From a checkpoint of a small image classifier.
Model: 4.2M parameters, 48-pixel images, arch repvgg, norm batchnorm, activation gelu, depths [2, 4, 4].
Training: adamw at rate 0.0021, batches of 128, held-out accuracy 88%.
Data: 147500 training examples, 30.2 epochs.
Rows from block 4 of a small image classifier, named by matrix and row number. Rows with one number belong to one channel. Each number is 200 + 40 x the weight over its row's rms, rounded and kept within 0 to 999. All counts start at 0. After the name is the row's rms in percent of the matrix's.
Before each channel's rows are labels from the 100 images, of 14976, where the channel reaches its highest value: "responds to" is what is common among them; "patch colour" is the nearest of a few named colours to the mean colour under the peak. Only what is clearly more common there than usual is listed. The data: histories of elementary cellular automata, time running down. In brackets: how many of the 100.
# c3: 3x3 conv (model.blocks.4.c3.weight, 160x160x3x3, each kernel summed), inputs 80-159
# c1: pointwise conv (model.blocks.4.c1.weight, 160x160x1x1), inputs 80-159

responds to: 110 turns on (98); 111 turns on (83)
patch colour: black (50)
c3.25,075,159,191,189,139,162,189,142,237,241,218,176,181,208,235,204,224,167,225,210,143,189,217,130,176,117,200,209,97,160,216,150,183,235,207,169,259,156,156,218,215,82,174,192,143,194,225,164,148,208,184,190,186,214,154,191,221,217,153,208,130,168,178,186,149,199,186,221,174,216,97,154,159,210,157,202,231,150,138,251,168
c1.25,098,217,211,113,206,194,228,144,195,211,184,111,153,174,194,219,186,216,193,214,175,218,225,171,201,148,199,214,167,204,222,158,218,214,189,141,251,220,218,193,204,221,232,189,171,183,188,180,192,248,212,208,181,202,129,194,223,242,223,201,148,177,167,173,176,196,164,210,216,140,162,92,178,249,226,187,218,119,190,138,113

responds to: 110 turns on (86); large cells (74)
patch colour: black (56)
c3.99,085,180,191,226,214,210,189,48,227,90,245,136,188,189,182,201,222,155,268,244,234,194,208,229,170,272,218,147,266,131,223,188,242,186,246,115,230,213,192,228,208,173,233,186,236,208,222,215,211,201,164,190,150,197,209,206,190,202,195,215,203,129,283,211,186,227,299,211,174,162,116,219,146,166,194,126,232,219,132,232,224
c1.99,100,168,221,185,197,179,178,101,222,148,226,213,292,176,186,206,192,109,210,204,235,155,190,178,181,257,178,137,214,150,247,220,132,157,213,172,210,218,165,131,240,201,185,157,131,164,205,194,195,177,214,189,199,153,188,208,152,180,156,215,169,87,215,263,205,185,258,176,175,220,172,171,164,125,225,153,212,166,192,212,169

responds to: 110 turns on (87)
patch colour: black (41)
c3.131,125,130,143,121,172,177,214,208,182,205,204,232,207,193,96,185,209,192,208,187,231,170,175,219,181,222,237,192,222,103,179,211,219,201,194,136,181,202,178,237,159,152,160,189,153,230,199,189,206,139,186,190,142,182,208,223,183,203,159,225,280,137,250,156,200,224,169,217,181,225,181,236,166,185,232,152,120,240,186,240,220
c1.131,108,153,184,52,186,163,244,230,178,223,206,232,245,198,143,227,187,181,134,169,219,126,188,198,205,202,211,201,211,190,224,194,193,168,182,129,177,209,153,139,157,134,154,225,89,191,141,214,143,151,210,207,189,156,182,224,178,238,182,225,219,169,187,140,224,202,199,245,205,89,190,194,188,165,266,171,176,213,224,200,177

responds to: 111 turns on (98); large cells (87); 011 turns on (83); 001 turns on (77)
patch colour: white (33)
c3.100,083,247,178,216,206,176,159,203,178,79,192,181,155,160,206,202,148,89,236,201,159,169,187,231,195,154,208,182,201,201,104,256,176,256,194,129,207,176,255,214,173,200,186,216,216,246,152,185,220,127,132,183,190,147,164,208,187,124,186,192,118,172,204,232,130,196,184,200,241,170,203,165,184,101,114,52,229,207,161,182,212
c1.100,096,197,180,203,202,210,213,81,200,126,193,140,183,198,190,174,191,199,203,103,206,216,163,205,203,240,223,243,207,203,161,218,223,212,164,216,221,101,219,243,207,158,237,203,214,225,176,63,182,213,122,105,105,223,153,185,128,191,174,194,121,209,190,198,95,173,237,209,123,228,281,209,238,132,171,184,212,155,270,123,197

responds to: 001 turns on (100); 011 turns on (100); 110 turns on (93); 111 turns on (77)
patch colour: white (38)
c3.127,087,158,198,217,245,138,173,183,199,235,175,186,168,193,202,128,114,181,150,198,131,168,137,181,162,183,169,209,67,266,173,166,140,175,150,189,148,165,162,159,256,173,194,179,234,168,227,144,99,204,183,249,151,189,132,190,144,198,217,158,161,221,209,198,130,160,126,172,169,182,185,207,241,231,233,165,204,189,160,181,159
c1.127,097,205,158,202,247,162,206,201,191,216,163,185,188,190,162,167,133,138,162,195,208,200,244,208,219,208,228,151,168,242,173,163,198,196,217,149,236,191,188,81,185,229,244,242,234,168,189,183,190,221,166,240,116,145,184,170,173,183,198,132,154,207,164,203,131,156,174,171,204,181,256,142,241,201,194,143,224,116,205,155,89

responds to: 110 turns on (80)
patch colour: black (57)
c3.4,079,184,165,241,234,212,122,185,205,219,164,215,224,197,205,167,171,146,258,269,212,219,203,269,188,169,198,178,187,183,205,202,220,219,213,91,202,216,192,271,207,235,181,220,258,192,167,191,219,200,189,183,135,195,246,225,200,183,168,196,167,76,269,204,154,168,198,212,205,185,109,183,220,259,184,64,225,73,128,241,184
c1.4,105,174,226,211,206,168,112,246,221,220,146,242,259,163,203,211,186,198,193,209,256,162,190,195,184,210,149,169,188,198,224,206,140,134,185,139,208,253,215,224,213,169,146,184,123,163,200,226,210,221,199,135,160,181,195,210,201,130,171,212,185,129,195,227,186,197,170,215,170,220,134,176,121,213,210,108,244,133,137,227,165

responds to: 110 turns on (90); 111 turns on (84); 011 turns on (77); large cells (68)
patch colour: white (27)
c3.52,074,232,257,250,207,179,213,189,199,151,246,236,151,172,184,222,191,188,167,86,180,263,153,247,216,200,227,202,246,276,184,221,237,199,246,158,168,247,237,93,129,241,248,237,197,220,200,216,174,208,170,175,165,217,225,236,195,214,264,215,150,145,220,270,157,257,159,254,271,134,217,216,155,186,194,213,206,182,187,132,203
c1.52,097,228,204,197,222,180,199,207,213,171,201,239,171,163,202,224,193,199,128,59,223,241,159,175,216,217,174,212,216,274,162,115,243,211,204,192,191,226,279,131,204,173,275,187,173,188,220,173,156,160,163,177,154,174,159,192,198,171,188,161,141,220,156,226,105,177,170,234,176,130,259,120,252,195,215,192,191,117,236,127,177

responds to: 111 turns on (94); 011 turns on (88)
patch colour: black (41)
c3.27,107,202,197,83,246,268,193,196,266,242,260,225,231,193,194,198,233,173,156,172,143,217,218,215,234,247,237,245,196,254,211,197,224,214,223,174,226,212,209,175,207,231,225,239,239,204,204,148,198,214,196,184,164,32,196,245,208,175,224,212,172,207,183,236,248,242,148,203,221,98,229,135,223,216,286,194,121,235,232,191,174
c1.27,102,220,143,114,208,242,196,177,240,220,232,213,179,267,240,201,256,190,177,190,126,231,253,244,281,261,265,192,210,153,162,235,235,258,246,220,243,210,242,210,161,277,227,254,244,207,214,121,231,241,203,221,156,94,225,170,215,203,228,186,178,199,213,234,239,222,145,205,213,177,289,166,263,223,243,188,171,190,235,171,199

responds to: 111 turns on (100)
patch colour: black (59)
c3.149,075,241,246,259,192,229,256,180,214,145,243,205,184,155,209,141,164,202,218,267,173,145,135,134,199,169,191,164,169,237,209,245,122,160,114,142,213,215,146,235,188,219,163,196,151,207,215,260,143,215,188,245,158,153,134,212,201,158,198,225,235,163,257,234,194,236,166,224,217,185,112,201,239,189,170,125,258,218,165,213,170
c1.149,105,212,210,234,169,199,237,202,154,121,235,132,202,226,197,212,227,226,139,209,175,173,234,145,187,242,257,172,221,236,211,209,149,162,188,210,223,213,70,239,170,231,239,178,157,178,181,172,183,164,203,138,214,182,188,158,185,145,225,168,220,209,221,228,200,183,215,218,114,223,206,200,261,189,255,190,176,112,241,216,78

responds to: 110 turns on (96); 011 turns on (80)
patch colour: black (51)
c3.142,091,258,199,203,167,194,221,236,270,110,208,243,171,173,168,180,238,203,177,217,141,230,220,226,250,208,241,177,167,174,180,225,173,183,238,220,215,66,237,243,285,247,197,234,208,152,233,170,186,164,178,187,185,175,204,251,129,151,183,164,115,204,151,122,217,214,180,217,195,169,206,157,166,189,190,156,197,174,245,233,209
c1.142,097,225,234,196,211,200,213,239,238,178,156,219,99,165,193,219,258,211,150,140,72,235,199,214,259,242,253,190,189,214,198,205,192,183,194,226,220,107,238,240,255,226,225,218,218,171,253,118,206,161,170,175,99,162,240,222,166,124,222,155,148,221,153,167,201,135,192,202,161,158,263,156,215,216,199,161,209,154,281,223,186

responds to: 011 turns on (100); 111 turns on (79); rule: rule 136 (31)
patch colour: black (77)
c3.70,070,225,201,301,154,212,197,182,228,164,173,190,202,220,187,188,165,168,215,228,207,200,269,189,169,167,220,187,199,266,151,243,266,190,247,181,235,216,155,137,201,165,219,174,170,219,145,176,217,212,277,238,242,214,191,263,201,200,273,135,181,184,189,185,147,211,212,206,235,138,199,222,136,220,194,116,210,218,165,178,182
c1.70,099,276,245,265,162,195,195,184,240,205,228,191,219,224,154,221,193,203,182,238,243,177,265,171,178,188,264,179,254,226,250,201,214,206,180,165,218,188,133,183,190,200,240,205,140,219,153,164,198,264,295,145,253,188,176,188,158,198,254,99,223,189,236,203,159,180,199,199,190,158,161,182,171,193,160,161,181,181,159,196,60

responds to: 011 turns on (89); 111 turns on (88)
patch colour: black (53)
c3.124,115,160,236,222,202,176,203,179,221,227,176,216,195,238,133,223,214,208,176,201,219,235,129,162,165,212,298,159,211,176,193,214,275,247,211,210,210,203,256,214,188,188,228,233,285,155,221,143,229,239,224,199,195,246,259,261,256,233,231,184,259,159,188,151,198,240,207,231,142,202,164,203,289,185,232,147,272,182,185,214,277
c1.124,091,180,211,223,199,151,199,165,225,241,269,210,186,204,121,191,178,229,185,214,214,227,179,162,168,217,291,178,215,165,189,207,252,188,260,249,220,203,254,222,137,202,251,229,275,218,230,177,217,260,205,181,247,272,258,231,246,230,246,256,231,200,200,146,209,256,202,208,175,236,208,253,289,196,235,183,208,220,247,201,295

responds to: 111 turns on (98); 110 turns on (79)
patch colour: black (54)
c3.33,078,257,186,215,220,229,201,164,194,176,207,161,136,156,240,142,210,178,221,237,161,246,182,197,156,176,144,87,225,247,155,226,161,189,161,163,225,202,167,176,177,213,142,242,204,216,192,161,160,226,149,146,143,160,116,236,197,182,159,207,180,170,206,205,130,205,157,209,182,152,194,227,197,193,160,154,192,217,166,239,176
c1.33,103,151,166,194,146,219,220,82,180,198,131,171,181,166,229,198,175,220,219,207,253,227,93,198,228,213,132,168,207,233,176,153,201,185,161,172,187,213,268,167,164,217,143,205,209,105,218,62,190,182,146,188,181,185,179,191,161,215,128,150,172,201,227,189,123,232,161,214,146,190,243,185,220,205,241,160,219,134,251,237,243

responds to: 001 turns on (84); 110 turns on (80); 111 turns on (77)
patch colour: white (26)
c3.17,069,284,222,171,285,198,195,180,127,206,232,160,187,177,142,251,168,177,150,111,213,161,197,214,193,208,239,243,151,253,210,137,183,218,188,200,151,203,204,98,214,172,226,226,227,188,179,206,86,257,173,217,260,172,149,165,164,116,190,202,210,182,156,162,144,185,60,238,255,206,205,210,166,224,184,201,222,223,204,170,223
c1.17,099,216,212,161,295,212,154,199,158,222,146,152,194,217,118,250,197,102,183,154,157,201,224,206,225,212,154,193,198,206,203,145,189,227,207,198,172,189,227,197,169,194,238,279,232,215,174,186,191,239,168,174,221,173,179,128,160,135,197,110,187,174,126,162,137,147,93,214,224,241,203,220,186,115,161,180,213,168,217,215,210

responds to: 111 turns on (91); 110 turns on (78); large cells (71)
patch colour: black (46); white (26)
c3.13,110,226,217,183,196,136,223,242,193,303,164,297,249,254,219,236,251,266,136,155,250,201,181,164,209,245,197,179,189,148,212,100,203,194,157,264,197,247,259,181,220,189,244,187,246,170,164,250,144,195,211,200,260,267,219,206,215,187,211,214,251,215,125,169,190,200,235,216,148,237,229,164,200,175,241,234,207,157,287,177,205
c1.13,097,215,191,127,215,112,217,245,227,283,167,248,256,245,179,233,246,283,163,191,256,191,204,160,216,239,229,81,169,138,189,107,199,211,169,244,229,232,170,202,245,219,194,150,228,154,199,256,138,156,219,162,249,278,248,173,206,212,220,187,238,204,175,206,199,217,226,203,152,252,270,185,226,172,239,238,196,160,246,210,219

responds to: 110 turns on (83); 111 turns on (81); 011 turns on (80)
patch colour: black (53)
c3.158,082,242,194,247,172,207,156,175,180,187,284,171,195,258,192,204,249,187,190,71,136,265,276,226,206,196,208,240,238,194,188,151,268,209,276,205,202,143,276,141,224,227,194,271,170,236,190,208,227,217,173,179,171,203,239,189,222,209,228,197,121,240,162,233,303,238,113,213,161,128,185,148,158,224,206,282,187,199,250,129,258
c1.158,098,237,174,99,180,227,210,198,203,208,131,210,207,246,249,229,223,201,212,179,196,207,203,227,186,198,226,191,205,156,203,215,230,164,196,199,223,38,247,227,255,233,207,216,147,171,196,192,194,230,219,139,142,184,196,185,211,182,204,121,221,41,188,226,185,216,167,181,168,194,171,126,219,232,189,28,121,156,210,199,184